Weights of a small encoder-decoder audio transcriber: encoder activation gelu, decoder layers 8.
Rows from block 9 of the audio encoder, named by matrix and row number. Rows with one number belong to one neuron. Each number is 500 + 50 x the weight over the matrix's rms, rounded and kept within 0 to 999. All counts start at 0. Numbers have three digits each.
# fc1: MLP up (encoder.blocks.9.mlp.fc1.weight, 1024x512), inputs 86-128
# fc2: MLP down (encoder.blocks.9.mlp.fc2.weight, 512x1024, transposed), outputs 86-128
fc1.121:500500530500500472588526447395500500401479413585500500488397519500509466500516500586500402427500500500618500500645475500430500500
fc2.121:375500448547500500366500500498380500500589395459500422463500545500500500500506549452589500518594500500578500500500500500500451507
fc1.122:500500499500500441500418446500544414502500517506528596580485466566500387492580567500502500500500500500500500550500466500500431500
fc2.122:500554500434500581500500500568500462535532500504463481535486481396571515502500560500500556509474463564500611500500487529620377500
fc1.123:500635500522500500608500463500500543500500443500500428566500500510500572500500579456533515500500500561566555500412500397500368500
fc2.123:522500426500634500301357500561500500410454413484633551500456500640500500589470484500513530500439472500575500500608500494373500390
fc1.124:500525500500500559450500573506496500500584500524500500453460465500500496500500670500500500500500500637563500525456575500453500500
fc2.124:393456439396500386500500500443500500500402500500440500532500500578500434500500500500500500500500500590500460712403500500500500390
fc1.125:500558500543500440500500434500497500453577339452500536537499500583333479500640523500500532475500495500585584484421487476478500586
fc2.125:539438438551497500495500543500500500500573500635500573500415542533500480509594477500539400415508500614500500500500550537500474403
fc1.126:457481555571520500598500500573424347500543377470605642453500539512500500450500584552500558500538500500545528597500550477500455500
fc2.126:499460596525500409500500576500500431560500533478568500415517500558636500500496450500496412521500500653416613500397500500515500500
fc1.127:500500500500479500475550514584500500500484396500500500500500531561498551500394500500450500500424413432500500500500500500499500531
fc2.127:658500415500500542506512500392500547500500283500500427532386500500500500459500528500500500500500515422527392500500521504500500554
fc1.128:494500537500500500500496574404500452472500500500465500500445500500572448500527500500574425434553433500500556418500419500463500500
fc2.128:490500500500660446500628470360500559500479421548500417554500493494500458541500500463500500548596500500392500500500500500500500425
fc1.129:507500404497525500502500600500500495500500693500545437500642500500466596500500501439570365525616473500488614642445665502500644394
fc2.129:500500490500500500500500500500500528500595471481500443500500500592529500500500506586497500500502587479500608500571574500500633500
fc1.130:639500498500420443480518557500500463500376500500500500500500423420417500556500387499507439553479550442530617495476500500500500409
fc2.130:520436500478499500559418424500500500538559500500376485500500459500500500500477453427500416500504547500595500500500553499481410500
fc1.131:500479500519490519458489500500500423500501495553484513500500540500509431500447500500500500458500452387500500500500469515500500500
fc2.131:500581500555500500466457468500527484500470500638458475500500500500500500500533540587500592500536500497329598521500449500548534529
fc1.132:500327500532500500500377500351553399500500500500547500536500545550500544500500419500401351500469500500640500500500500473474500500
fc2.132:500471500500500472662500500500553500438599500572500500500460500500598425500453500500486576399500500382484500500662500617546455500
fc1.133:448471481459500531485455500492360477500500540537500352500500500500478500438615500608533500500546500500381500500544466500563593500
fc2.133:500550614578500500450500555346465579500500500369500440500500500361500558500473500500500464414563500500500433575604500500525397438
fc1.134:444652475500591500500500500473490583435500500500622500500532500500500482500504500503500500475501500500372500442500500500500500500
fc2.134:500568500500500470596523573463500556500497500500430413500587500615504500500500500431464646544500500531500513500526500500500500500
fc1.135:589500500500547417500500481500500476500500500500500585445473470416500449388606511408538500500500500500421500480426500481394533703
fc2.135:500500500500500569500407500500500582530500599509500504483515505500500500500500615429500500533521459620500500500567439561533500586
fc1.136:572539500500498555445500500500500500500500539500426484500500500452500500654500500522439500500482500500526521500500425594500500482
fc2.136:457488409500500500500500327500543500500495500573479500545459516617431500501462500500476500481500390500421500500384500500500540462
fc1.137:500513500455574500439500500500518500500496500528500333500497551526500556500552500500479579500527500457500500430500500500440500463
fc2.137:574560500525500615543554382500500500500500396480500500449483500473500500546500515461499500445461435500500511587474519500500345543
fc1.138:500517500503619419500500500500464500565585500510482487500592500500400594500500500574500500500462587425500517500492532547500500494
fc2.138:470500500471379430500522554560500500500409553456471591500500500614500357600500500500421449500500553500500500437500500500437500500
fc1.139:411500449500516500445648643500335500470476500500552625500410500429500500500528500500429500387516500500514500500500500500437500500
fc2.139:495417500390500500444415670509500500500538401478504500500500430500472557500500500500519376500500586500570479500415500500500475423
fc1.140:498448567500577500500568514500500424584552500446500414493500500500500500450500500500448500500500513500500534500500500524542484500
fc2.140:395500583583500539500500399516546559554421466500561487625437500543500533497500500573500500500500507613550572500558545500500500530
fc1.141:406500522442500440534514591500500490500409501500549462500500500500446457500500505594500500500500554457432490500476452451560591500
fc2.141:500500518442500500434500373440500500500585363580461500525428500500500500402500500557500552500500572500527365500500569500350500500
fc1.142:500633496500394500500500500500500503500440500476500500500500500500496500392432500500600500485500438500568500528569500552539500500
fc2.142:500438607486500500377554440500607500468500342500354500500500523500415500456525500416613500540525500356490483500420446500500484500
fc1.143:429500478500394548564500500500500598663542500457711420406500582500500500500500500500561530500500598500422500500500500500500432500
fc2.143:500500457500483432455634578477500500578500636500492356445530500500432500500500500522500500522500354534500500500437453479581462542
fc1.144:500500500510500500500598581500500565485500500500500500418500405479473454440500500545500553507564500500569562516494571500500500500
fc2.144:500500577500454509460507453424500566539395580500500510500423500500500583524500500500518468473500500393500388500500500500360500500
fc1.145:500500500500488508500530473500500500500500476525500376500508483500500410553393500500500432594500660580306500512500586515500381500
fc2.145:518500500519500421546576335500500471542500500601500499500500606507500677500650565512500500659541500500623500570500500511423391500
fc1.146:446500500596440393500607500510434506469451500500500589453500500500500500419500526500500500500500500500465526500420500500590500500
fc2.146:500532545498500500500405345441513491513468479450500500357500445537445500500500500500500571500500500565500463500500537500500500394
fc1.147:548561500518394500500500500481500500500473412423588500500593500614500509587571500500571500500500500444500626453500500500500592500
fc2.147:473486508500500500500560500553500500500500500500425496479460505500500563500500639500500498500500596434500539500500473447582536500
fc1.148:476499500500500579500500557466500500535331500500478415500500500500318485547393610500557497500551500500500500500500500500516500500
fc2.148:500479556465483500472522601500572500500500500500500500434500500454409500500500514500519440500458509555438548500387500491500500370
fc1.149:500672500654500410500787500500442582522500500549472554489435500566550500500553500464535504591533500500500388500500487539505533430
fc2.149:480500500409478500500500467375500502584500423500435519431467500435467505443500500500597500500557500500569451500434434500500500500
fc1.150:517500460401598546430500580500500500500500500500531611500500606500663500500548531492500447500459479500500577500575500500500645569
fc2.150:500541500479520500514408470500500500500500564500549407500574500490500471576500588480437447500500543635524456500529500500369566500
fc1.151:507500500451468451438500497500500489500404573500426500500560500500680500500640500500500642500500613500387500500535535425500668485
fc2.151:659500438579444595500581500500650500500442525395603556500409574500500587500500496500500564500500458500500500500380500500500500574
fc1.152:500500500490500500419614500539500461500500500406500495493500500500500418500566571559463500598467478425570500500500574585500500500
fc2.152:512500500500500500500399500563506489500500500500565500500500460380409500535500500619500476500500565401526500500500553500500500500
fc1.153:491500497513515500428500537500500430500601500500500458500440500642502500465550550506560500386511500656673494500380500500308500415
fc2.153:500536500336376500380581500575500500500500460687500431548544554500540360500535467508421478579538500567500500500500553500489500500
fc1.154:500422500500457500475500487500563500500588500543500500430500491500500517608506500500500500522588415500500500500565500500462443443
fc2.154:500500447500500500500500500500500508525537591500500430500500500500469479500498500500510525504500491500500586424538427457484500500
fc1.155:601500500569443500482496588500542500558597500500500607549500441533500478552435500614591540469419466500561500546483500500513599396
fc2.155:500500461500542500500448533500500427500541445449444448500397542500434377464370406500500500600555500516513500425417500500500571599
fc1.156:510500500500500618500500500500500617458623500500500500500500500450500500500500500500500367500500515500500527500500500412500524558
fc2.156:500500570564562500558475500500513500421500534447594520439500438497421471526500500500500500587529457546500576500441533500500500500
fc1.157:500473500571586500500517617638500500500454500500394500500500553500453581500384500521500500572571475500500500500500500500545500593
fc2.157:500497399500500528500456477541528494500500561435500500479500395500500484574500552500500545405500500447500456500500500500490485500
fc1.158:500553464500424500500500500500536500582615642522391500500500527612550500399500500516500488412420391497496533500500414500629500439
fc2.158:613500500479500500500491534471521605504500566448500528581500500438587500604500593500500508568505451500500498479500493500500547500
fc1.159:500499529500500432495406543574500514500553404500500500500500500538500500500500423500500500447529602682500485500397409628357500467
fc2.159:500500500404500473510472513416502420602500437529500500500500500509500500547434500500368500461533500500500500349544500500442581597
fc1.160:500500500500500451500500451500500500500500573461546500639500593500472590500500509500500500500500463486500500500512500398460509479
fc2.160:500500500500537555563423487500550500436548543500500415396384492572500436500500500500472412500512500544484500500500489413500504501
fc1.161:500625500500467500403500500576611500452500500500456500456500492500500520500500515640454622554477500615518500574382500500500434500
fc2.161:500500570500500461500500500500500485500552500500473568482500427605500500500500500516529553500454386559515561500537500500512479500
fc1.162:500413501506471500506500460533500458539396481500554500500500500547557646577426543500500536368500500516565500592440500518506500500
fc2.162:623501500472500509500500540571500412441568381565500617500500500394500500518500487358440500500553500500416502607500500542500500542
fc1.163:500584500500500438612405522500494564496440500500500500500570545546550535500500500536500626590500397500500504523669500500500500500
fc2.163:500635500308500509340500588500546553500500412500502500573520448473414438500500381500500500500500500474500581500504500497614500500
fc1.164:500500500463581500510500418480500467500500500500519500500500500547525493500500500500500445521574487473731500500500500506500500500
fc2.164:389382569500500500426614637500553330500492559500509417545500576500535440425500500500500500500500500428449500500524500500500500500
fc1.165:376500426500547495553500515500500583500500598500495521500500549500372506500462553422500500500616500500500500500500500446495476500
fc2.165:500379500384633585641484500499575650500600687383526500500500378500423583629464420404413560472594450500542500500500500425402500498
fc1.166:500500503410500449500500500500562500500500500500500500355500482430500500500500399377464524417586473444500496566440500500477500325
fc2.166:571500500500475559610500540500500455500500500436500552500500570510572500552542559401500526500500560359425500500500500500397539255
fc1.167:495556496500500434500483500500594500500642474500500500638500500429500500499538492500500500500500422579500494500397500500500491500
fc2.167:500500500500360526500500398500500500500405592500320348445500500636485500500500520500500494500500500500500500500500500500510500500
fc1.168:500403500500500552562500510500500444357500486500500491560470500500458500500558593500500500516519455500515500392500500500500500500
fc2.168:500500500575525698521500500571500500500500585510500386444500471500500500500609500500500500500460500489444500500500586360519500511
fc1.169:392500500500500500500500500464522500500500500445500569500500559500500530516500500416500500584482500500571500500500478500530504383
fc2.169:580500500485434500500431407441500465500500500492374482477500500396529500553431585496500500500500500640500549439594499549500529500
fc1.170:500525500498364462500348532428445522500500500624501500460456407500500643500500500471500549500569500500419500492500447455421437533
fc2.170:500500500498564462620500500500500500577500500412500500627497500500500550411483551500500607533462500500500599560500500462500500575
fc1.171:505582576500600452622592500426403590504500500474500427432500500514391500500500500500547500486538500430500650500554596500663500555
fc2.171:500565514585576534500500500500398500500562500500500500591500480559500517547500566514500500500481376468500594557557500553493500500
fc1.172:565436620564500500500500500500500468500500500404544520500500500500546500500461504552500418511500509500500551402500500500500500497
fc2.172:500500500500500500500455500430500500500476500500500500583500518500500525384500500500500500500500500514500500500517500500467556500
fc1.173:535407506600431500450381500550500500475500430500530500390500552500485500500409500500425500500500500454373493500500500500500500456
fc2.173:530416500500500643500505500395454443500500500500500379474475529544500500503590386557500444627500313498500553459500500608317584500
fc1.174:562500500500500500500541500500500500500378500451500393500500460500532500542414404522500500500540500500500500500491571381500378500
fc2.174:405500492500500500500575500500500551365572500500500401541533563413500420421489425500501500460515500535500463533531465527500500587
fc1.175:500618432500496498389545500434500660500500442499500500500524500548551387402421500468400500500500410500469642548500500462579544475
fc2.175:497500383410488500440324500500510500500507439431500500500509564565500483500500370500452500500623377500583423446500500500500513500
fc1.176:619500500500590518500500500500500500565426500500500495500464500500496500470500500433590525479551456379568590482500500567500498500
fc2.176:500554500500500580500436429572500439500462500500500473527591519397541500501500467500500500500371436500414553612500500467500627539
fc1.177:500317527500537517477544500568500605500572500471476500500557500500625500500423500500500528500500444500500420456500500500500577500
fc2.177:500412498500642500459500594500500404500502509500509493410405456500441511539460431499500411554448293635496395497514511551500500467
fc1.178:558500587401500500589500436383581500500500500500419500500471500482500561561500500357500500500409500577500500553500542464500500401
fc2.178:500408523484500500468368513500419500500500500500467500500500500471540399500488500564433500393500500500500500399582528500500524468
fc1.179:500504477500500500478408490462500500500500514621500535422500500500533500427500583500500449500500500500500500500500534500500460475
fc2.179:418500500503534500500500552419466500500500500500488398500476427430500500500500500578500500500500500480494583500500500498480504500
fc1.180:498500565397490454608462500436436500587368518500675500500466500672500463500570453500558396493500500500500610427500501500542438500
fc2.180:500551685427570500500525493518500500556581500488500582510500500439567566500500440500372482500500464500434500500500558500500480500
fc1.181:500392500500556500439520476500500548500496500451425500481590500500415500500500500500500618354440500493375458538500450500525552482
fc2.181:612436585442500421500506500500507500500442500549508506550613639491500500590352607500413500500500468547551544388500513500500500500
fc1.182:500552500552616387561495500382500536479500488500539576500509500493546500531387500579500500501500530500395500642500500382500500501
fc2.182:526533604500585407500500411500500500515500500500500523500415500425500500575500500489420560500514500500500500500330500500500515487
fc1.183:500500514500451352500411451427500500436506611472500500500429459610548424500561422442500500500646612458500381500553472677500500594
fc2.183:500401500500500491420500500500636544500469543447500500418558512500539500566363411500500484500500500500439468500508536416538500527
fc1.184:460500500626500500583577500500500500555508447500574603369500500500615372410500436506500500424500586500424500500500645500500537392
fc2.184:570500411461500500351418387500525363426500500500500512498500500492560581500539588365462500465500620500559500323397500500542642391
fc1.185:500500500520478500500500483500585500500500515500650391500500495500478500397500500500419500500581474410500500500500537398532500536
fc2.185:500500500500486523510500500556500441500500518500500519500574443500500480500500500500461572462500500500436500500500500455500500470
fc1.186:408500472500610500500501500500500500500500538500500450500547478500500494500500500470500500391500508535395500500500418500500435406
fc2.186:443500500500537500449500386500355386500500500421500586500500500500500500601500391500577500594500695500500569500500459500538500459
fc1.187:500500500500500500577500585500500576408500579500500396456500535500516445478524500558496401500532428689501500438491560500466451390
fc2.187:508467526500500500439500500500646556425518578479482532500416500500617500468500468500500510500500539500500511368437500431563515655
fc1.188:512467500619394440500534526372500571478385500494530518665500531500467505560503456560499496500500500500500570487437538444500530500
fc2.188:500519500362498511542500560526513676635641500500465500500431500365500612362404573381557404426500424347500555500500500534494500500
fc1.189:467500420500500465500606448500531384445579558500500520663560544500474442500564500500500453500500372500500500385517537500500500600
fc2.189:545500591512331500597500500500500506452500531500543568444500500382438500461500500460550573514500501500484500418500518512500589500
fc1.190:500500500500406563470443485361500500500500500567558500500640570524500500365605494500500411500589500500500500500500500500519500534
fc2.190:500500500505573540550487550401490500500576500500500500500441409500435500500500590532500610631515471500500502500430500615500499466
fc1.191:580500421500500500432500500500566676500500500434500500500501500385443610423500417387500500500500500542471439500500500500500611409
fc2.191:500500488414478457472500496500500500500500500500401500500412500557500500433500585500500500562455442429500469360500500500500514393
fc1.192:500500615500500500500448500500500500500500566576534500473500500549472504553539485429500500522529635561500500500500550561447500500
fc2.192:500552500601500547500500547457368500541515528450500416567561431481512481580512513590500500500525500549500436531500538472545470579
fc1.193:442450500500500460388569500524500500500473523463465500469471500500500500500500500526500500506500475500569709500544500500500586500
fc2.193:500502544500500500500500381500500500500500500420514540480500577547498500426592494500500526500519500500500500500500506500500500465
fc1.194:566500515404500441528477500471500452578500505526556500500500500500501500500549500541612500500407500597500500443482433410500500487
fc2.194:488500626500500614446500500500463594500500500578537500591479550455339500500494500620533443438500604500516423496500500525461614477
fc1.195:582530500447528393500500485551495500562408489500422500561465500578532558491512464500500500500500437500500503464500500500497601500
fc2.195:487451500505491574476500500500500421464500510500500500500573500564500500495492500500466500500500500500500493500500500477613500546
fc1.196:464500500545527584548619430445552386500391527537440500416500500573399500464381500448533499500500500500500662500430563462519517463
fc2.196:500506554465500507500500650463500496579541500500524603500500513500549445592579500500410542573500589566574432472474559510539500500
fc1.197:443500444426500500532500500500545499680586603500500430500576500410500350500520500500592500500453500500424457500466500500515500678
fc2.197:500500415500415383492500586500500368515441500500483525507433500500526500500500487500535500500500500500500574479545500517556500500
fc1.198:566627500500438500500500500500500500500463500500500517500448500500371500500328500572500540500500500533394528548500500500485500500
fc2.198:500560561603400500501500598418407492500449500500500500592500500446500438324438418500477498474625500500500517425500500500272500500
fc1.199:355534500478400444443500500407435500500500500500500422500500500433544571411371500500517548500500500500479500558500500500500500500
fc2.199:616462500455357452609500500535500436500394568500424525500497500554542461500500408408500500500500547500525517397500528616406431367
fc1.200:478449500500500500500623500637500602500408557500500500481500500500500500446500581500500613500529383484500443437468500500500582500
fc2.200:500535538500500616500432500500567543456580500549500465364446408408500500500500485423439320500500470500500500569452500406549469577
fc1.201:500634557500514500500501351500500441460500500586500500500500425500500440478536519363549500500500548547385610505354500533563474426
fc2.201:513500405607587584500528500500499528500500500500402520581500500500441500507679485553500433565500500575466500465473545580500451385
fc1.202:572500426500497500500500500500362500410494575471500462534500435545500500500453500500520500560560520422359420500500500595461500500
fc2.202:623545402500500464400499577497500563681531551508570500500428567500500432500344599500500581500500500500500465529500500501500508560
fc1.203:500547425458500529500500466500526512500500500418433510500560388500500410514500592500465526565500500500500476365555500450500573617
fc2.203:521446500566430500588500500555500500374510408512425500500468500500500500539437500500500500500503500437500500500500500500500500575
fc1.204:632500500500488443647444500500500500500500500500500406593500513500388586500516540453500406453406466500450509500498500500411526500
fc2.204:405500500425318568467341586500543500568595514574565524620500661500500462500500500505448453433511636500500500490578448500500500525
fc1.205:552564500500621382500500500358500500451540593500595500634500430508500500565500561500505500500500489597500539500457549500404445449
fc2.205:534601500507487500573500399500500500402415375537442469606500571500500583562536500500595521500500518479500451480474415500500500509
fc1.206:500489429467500518500500500500500500455504531477463535500402476500565443440500565500500500542500500491567500492494502500577484500
fc2.206:467500402500500500500479500500500500526500500472574457446500500500447500500500582500500500500491500399479362500500551500500524500
fc1.207:500408500472500596492458502500570500400500526449538500455500461515547500500532500477500500528500500474543500500514450447524421500
fc2.207:500500500555492514500500500608500514458500500356554452444431500464500544500500461500500500580432451434500574500500500500447500568
fc1.208:310500500478556644491388453441500363500500501457557500420500500478500500425469500382500500471547500445500500500542500500500500500
fc2.208:427500500500500457683500500500500500371500500495500444500500407437500500500500395500577358567424549393500434500384437500500500459
fc1.209:500542500500500500500520477500500448537500500434473500500500500500500598500510473500447500500435500400500500458358500420432500595
fc2.209:500500525500415500500565500500500629501500500388515500413374500500515453448500482500691531408500532578566500476500466500582536500
fc1.210:609500500573500500455396500500450500500500561500444500366500547500444592500500500522500500500595379550499390500500572474500458500
fc2.210:551500500432500687500504500500542500500408339500500500425500563651500494430578500500500474500500500425517451497475500454426412555
fc1.211:500571478500593500500500534502446500500500500500347500474557639411500500297548451507468500528559500500500500500342500519452356443
fc2.211:500609587620546500558512500413612502500500500500408599592425442550500500500415500559665527497500500500465611500500500454500500531
fc1.212:368489500500523500623582500500551601424500500500500500500379542500459454500562500537571438500500360500504500510500500651500500458
fc2.212:464533543485500495500500321500500500500500500526500500500558567500500500500459500526500584523500537500500500500414500500500500478
fc1.213:500500500500533500510500466500500500500564500577500450500500500534500500500559428599519543500438384500532474500500378416579375511
fc2.213:500500617500500500453493500538500516500500533550582500500579593500609453500500485500511490500500471500500464394451500500500500483
fc1.214:500441500500617443436492500500568500601461568500500500498443535500485684500357500508500491532548422500500505449500500500500500452
fc2.214:556500500500500455546500486500500500533544507500500424500464509576500383502526500500537500505421396500500500500542500500387500500
fc1.215:500500440500500462602544530500503394445500393508571500550500500592380500488554500500517500500500500452534500500633500537500442584
fc2.215:465500475500552500511566500500500365550535367562500500500500500500585364526500500500500500500500478500500500577500502500500500540
fc1.216:500337525407500500500500486407500500500460500500500538500500359500500538500389504380575500600500392500578500500500497500500500500
fc2.216:436500397500540389504481489500500471500489413524396491500413596463412509538542500500500453500500404515495500547461500500500500408
fc1.217:413500500500500542544500510500500479500500455500500453529582500500497500539500500500499500553500462483456609500547425500500500500
fc2.217:500529433500500500512297500500448500507500472444500500397500500500535441500500500500497453500500533414538505564374445500500531506
fc1.218:493597401535517442500414500501500500402499500500500500460500600500500500500500533500500500500500510500500487500440500500489500500
fc2.218:500440389500500534350500570500500500500500500500458500478500512432486500500500525500500489500500457427500537532500500476500500567
fc1.219:596500500419500500500479500500500500529430500500500521500500500500500555500500500500500500452466500500500491500500500432525644500
fc2.219:593500500435554500500500500525535500500500544500602500500375437500458475579487500538500500500500500500500513448523429417500500571
fc1.220:581400410500474500500499589500500500518500444500428445500540500598500491372617462531480500500444506565500500633500563500500482500
fc2.220:575500485500500385451500500500500557500500513500621500500422480500500500500421500555500500440469467523500456500493500500506500516
fc1.221:443568371500500500456446530587504610500547500500612500575500451467500500500421504500500500468528500406500500500500565500500455405
fc2.221:500500500500530450403500485442615500500514557477500500500407500601500460500413389501464500500442500500500610434500571500455359500
fc1.222:500500500500439536500500416500447459500500429500500526500500580500604538500500500319582500500500567603500500500584604500500500542
fc2.222:460500500500473500500500483500500500466471398532555468567500500500463530572406341500393458500546552512458548625500500470500500447
fc1.223:500500500570363456500544500500500587500500500463479500549478579500578500500398375576500500521500527432500365500500500500500634362
fc2.223:500549577411500500576500500555500555500500424500432500500500398552500500500500617500441594433535500506500500622537500500500500621
fc1.224:321441557558500529500500435500500500500500488500584526363469500392500500440570405545500379420601458511500500500500500533500500500
fc2.224:380576500426500651500430500500500313500424576500367500319500500500500474500500623563546500630555500500500500500500529500500582500
fc1.225:500500500500500500500497500416500500500569477500455595500500500514500500500500413500562379512500601500500598364500572500382530389
fc2.225:500496500430502500500500446500500500426477438500516465500500493403451500500518500518500500500500500500596392448500500500500500500
fc1.226:500550500538516425500500480500500500500500510453500500586500450500479500436500500500467494466500609414453468618500568453500447519
fc2.226:500500500500500609456500500427500500500500634481500500500473409362504500500512500625668500500500587500500409524500550540500500499
fc1.227:574500524494500549500500500500500500470500500549437500500500524458500500570500535500500650601508481420531479500336500452500500500
fc2.227:619439500479500500500551500500500580547500527500500532495498404506500500500500420504500540500500500402500596500500500475500500500
fc1.228:500444500411512496537500500500387543500500375500455500500500485403500500458500401500539500511480500361500533389500404514402500500
fc2.228:500561411571461545399500558500500382500584500500500595517500500460500500500407500557500480500500500500481414500467450580531500556
fc1.229:500500500557570566541593500458500442500500602406530500582500504500484422500519500500500383574459500546450419528540500500498500495
fc2.229:582500430500500500500500423500545500455500607500453593500500580491500515500467591514500500473500463596500500562500500500500472500
fc1.230:385586500500500452500500500500500504477500500500444479500507500500449492500380500499500463618500500494500500500572437513497522537
fc2.230:460500517500500500631500445500500500492500500500477564568515473500458500500399581500500637518514500489500603500573500547500500492
fc1.231:500500500540500656500500500536500466500550459539376500562500500500546500500500500465500500433500463410500590473500500538385508462
fc2.231:500459455500533494500447540500500594500596464510432386662607412500491419520500489474507641500540500442563500584662500500500500481
fc1.232:500500521456500432567500500548500436500500500474500450406487605513457608500508487500500507500500500500469450498500500500500605500
fc2.232:500393500500500500354500500500500500492500500482500497500500613512500480500493500481500500414500500500509500498481476482500530500
fc1.233:500477500583605557500460566604450500410500395526443516500500500555500500500462500500500500500439376490500500500500610547500500500
fc2.233:500500500401582500500500500500500541504593500526482575500562588434500414500514500478500598500500500500500469500500550558500404500
fc1.234:500486540500613463500403441547500500368500500487500500478328423500409390434517553500472500439538500305500563500617419576578510500
fc2.234:500467500500389500580454661500390500510500500500457500500620500500403530563521577483500485528420500475500582500512499500419500538
fc1.235:455500545500500500565500480500500500411500500500500500579522520500500624613621603500500500500437561500500500421500500410573538500
fc2.235:500500551585500620500574500500500500433476500510500500638496500500500500500500476373500500500446526487401500636553462500514548419
fc1.236:595500605500500408500500557500500500500500500500550450500379500500500466500500500481500500387488500500625500500500572533553500500
fc2.236:525500500500463500511500289500500500500562514616500476505433500500500502500500500490521458498500500627500408500500496500455500593
fc1.237:537526500492500500577482493500467500500500647500500405500500500500495500500500470477504433500475500435464572526502566500500444500
fc2.237:500500500500441500429569500500528500423538606454500487455500500583500500500549500482500529607504545500500515486597500500490500500
fc1.238:500500559580500447612500549500500500500500446443500553500500487500500565479466500500500446500500428500511457500500595448545500461
fc2.238:500500500453500624500500500500500500500479500551661421500484500588500556553477571457500500500500500516500500500500500408473421538
fc1.239:490456500500500500500411500566500384500463500500500526500535570442416508608373635500500544500500463500556476500500500500500500494
fc2.239:511500585500594448500500456500624402500500496435500500522500476500500500500481500500500500573485572500500405500500500555500500582
fc1.240:500500500500500475500519500500474541598433594500414574505551500500546500427550500500500500574405500434541500430500500415514482500
fc2.240:619500609550655489522500414500500502500500500500518472556509500500500431500500471406366503454418500438555448500500500564500425500
fc1.241:500500500560423487568500495634500500500500500484500500500500521425570572500546519593500500500567545500558598500580500500500573500
fc2.241:475631564481549500500500500500407500551500428421500500444442500500500500500500500500580500500586500531500571584500469500500500533
fc1.242:477487436500500500500500471522500530500500500500500500500387575500382442500488500500500500500500500575500500456500536500500500605
fc2.242:500504500347407500466579541500500497500500515500535538500500500500500603500500500587437451429485514531500482573490463500522500500
fc1.243:588500500500360500457448500518439441500500525550500486575500500514530562640502500503500500500477500444379500500500500500534641500
fc2.243:451500396500500500615488500524584396472500500500373416500527500500609441441500445474500511500500500535500392577568498500500500500
fc1.244:477564500479500458500486500500485440500397546591512409500486500500493497548500500500437500412500500581548500492460489500406572500
fc2.244:500507500500402500500500468500467605544562473500500515500500500504412515500374500500500500514500500597393500500540558514500560500
fc1.245:479500500464516500500491500395500500392487500500508500500423500551426389366500579394534500386618536500500500595483428500437500500
fc2.245:532553500500500576442500500487500444500500594500411500500485468500444500500423527563547614500500500607590503500540496500500471500
fc1.246:500447453500436500500500500537480500500554558496500561500500569555500500500552500578509464500484500456500500566532556500500500536
fc2.246:412500500613398413457502500500446531500500556500500470500425500368552459500500511500500500500500450500501500498548500500500500500
fc1.247:500500442498500406483500500500500518542500500452525500549494572500500500564500500485500500500498440500534545500500500477594596562
fc2.247:500437549544453488500501500500456518500575500518500500434500500500515489500500500410538419417494500500500500500473470500500500500
fc1.248:496500531370500565500470482500529500500481490603500572500478577500500362500500476500502520416509297479500500500544572500503506500
fc2.248:500480332462506443547500500518493555657500557602500500500500500500404534564500538500445565531500500561500500573500459500500436500
fc1.249:500593500500661404610500493392500500632611574500500583682500458476429345542500500507433500500535406523585500500430500500500423500
fc2.249:500458458564500500500580647518500418500500500500523500500500500500503526500500500424500480462500501500576544491453500535457500404
fc1.250:500475500500500389500500500500474500594500500500502500436491500539500500500432473500500500500523584500500500399500500500568500500
fc2.250:500500500500515500498585500500500500500569500500500552500500500602500500500606471496500500387559500500419500513500500500500421472
fc1.251:480578500434500411500500500500409500500548493447500550500500500500500500500500425500470500394586358574500500500500500493500500599
fc2.251:500500500613500500500500618430500519465517386562500505479500548500409421463582437517500575500471475500500537461500462500552578500
fc1.252:500529455503500425500500466500500500500531500500486523480467500500413500500593441500447500500499500465500571511500500500438416529
fc2.252:500587500464500447500500432553500509602500500479500438539467645473507425558500500371500500484475500506500500500566499500500500500
fc1.253:531508500500486500431407500500633500458500404410500500449454500543500519500582384577574500535607524434500536348500639500457500500
fc2.253:541500456584500500611500515500563473458533361466468407433560500487575616457425500500500560500489500410532500500476386500559607500
fc1.254:500321500474500500500500500500527500434526399500500500500606500611500511500500571477500563500444405621498500456500500500518500493
fc2.254:553500477500500500558502500475500500497497500466542500500588555457406500542500499500500500500593366558500525500586551500546500647
fc1.255:491500435580500500433500500500500541454756500533406564597500410500500393500436496500493500564513543492517424500500500500500346531
fc2.255:500500500500500461500500563427500463500567500500621511500500498500500519513391500528500500500428500481500500463500500576500500528
fc1.256:442500504500500500352500500500539528643327500476500468503398500459447411500500589613500558558500500500500500500581442434633571500
fc2.256:553500500667500500608500428500500500545500485569506500581506500438462466500500500351538500500456362500474488500500500500600621505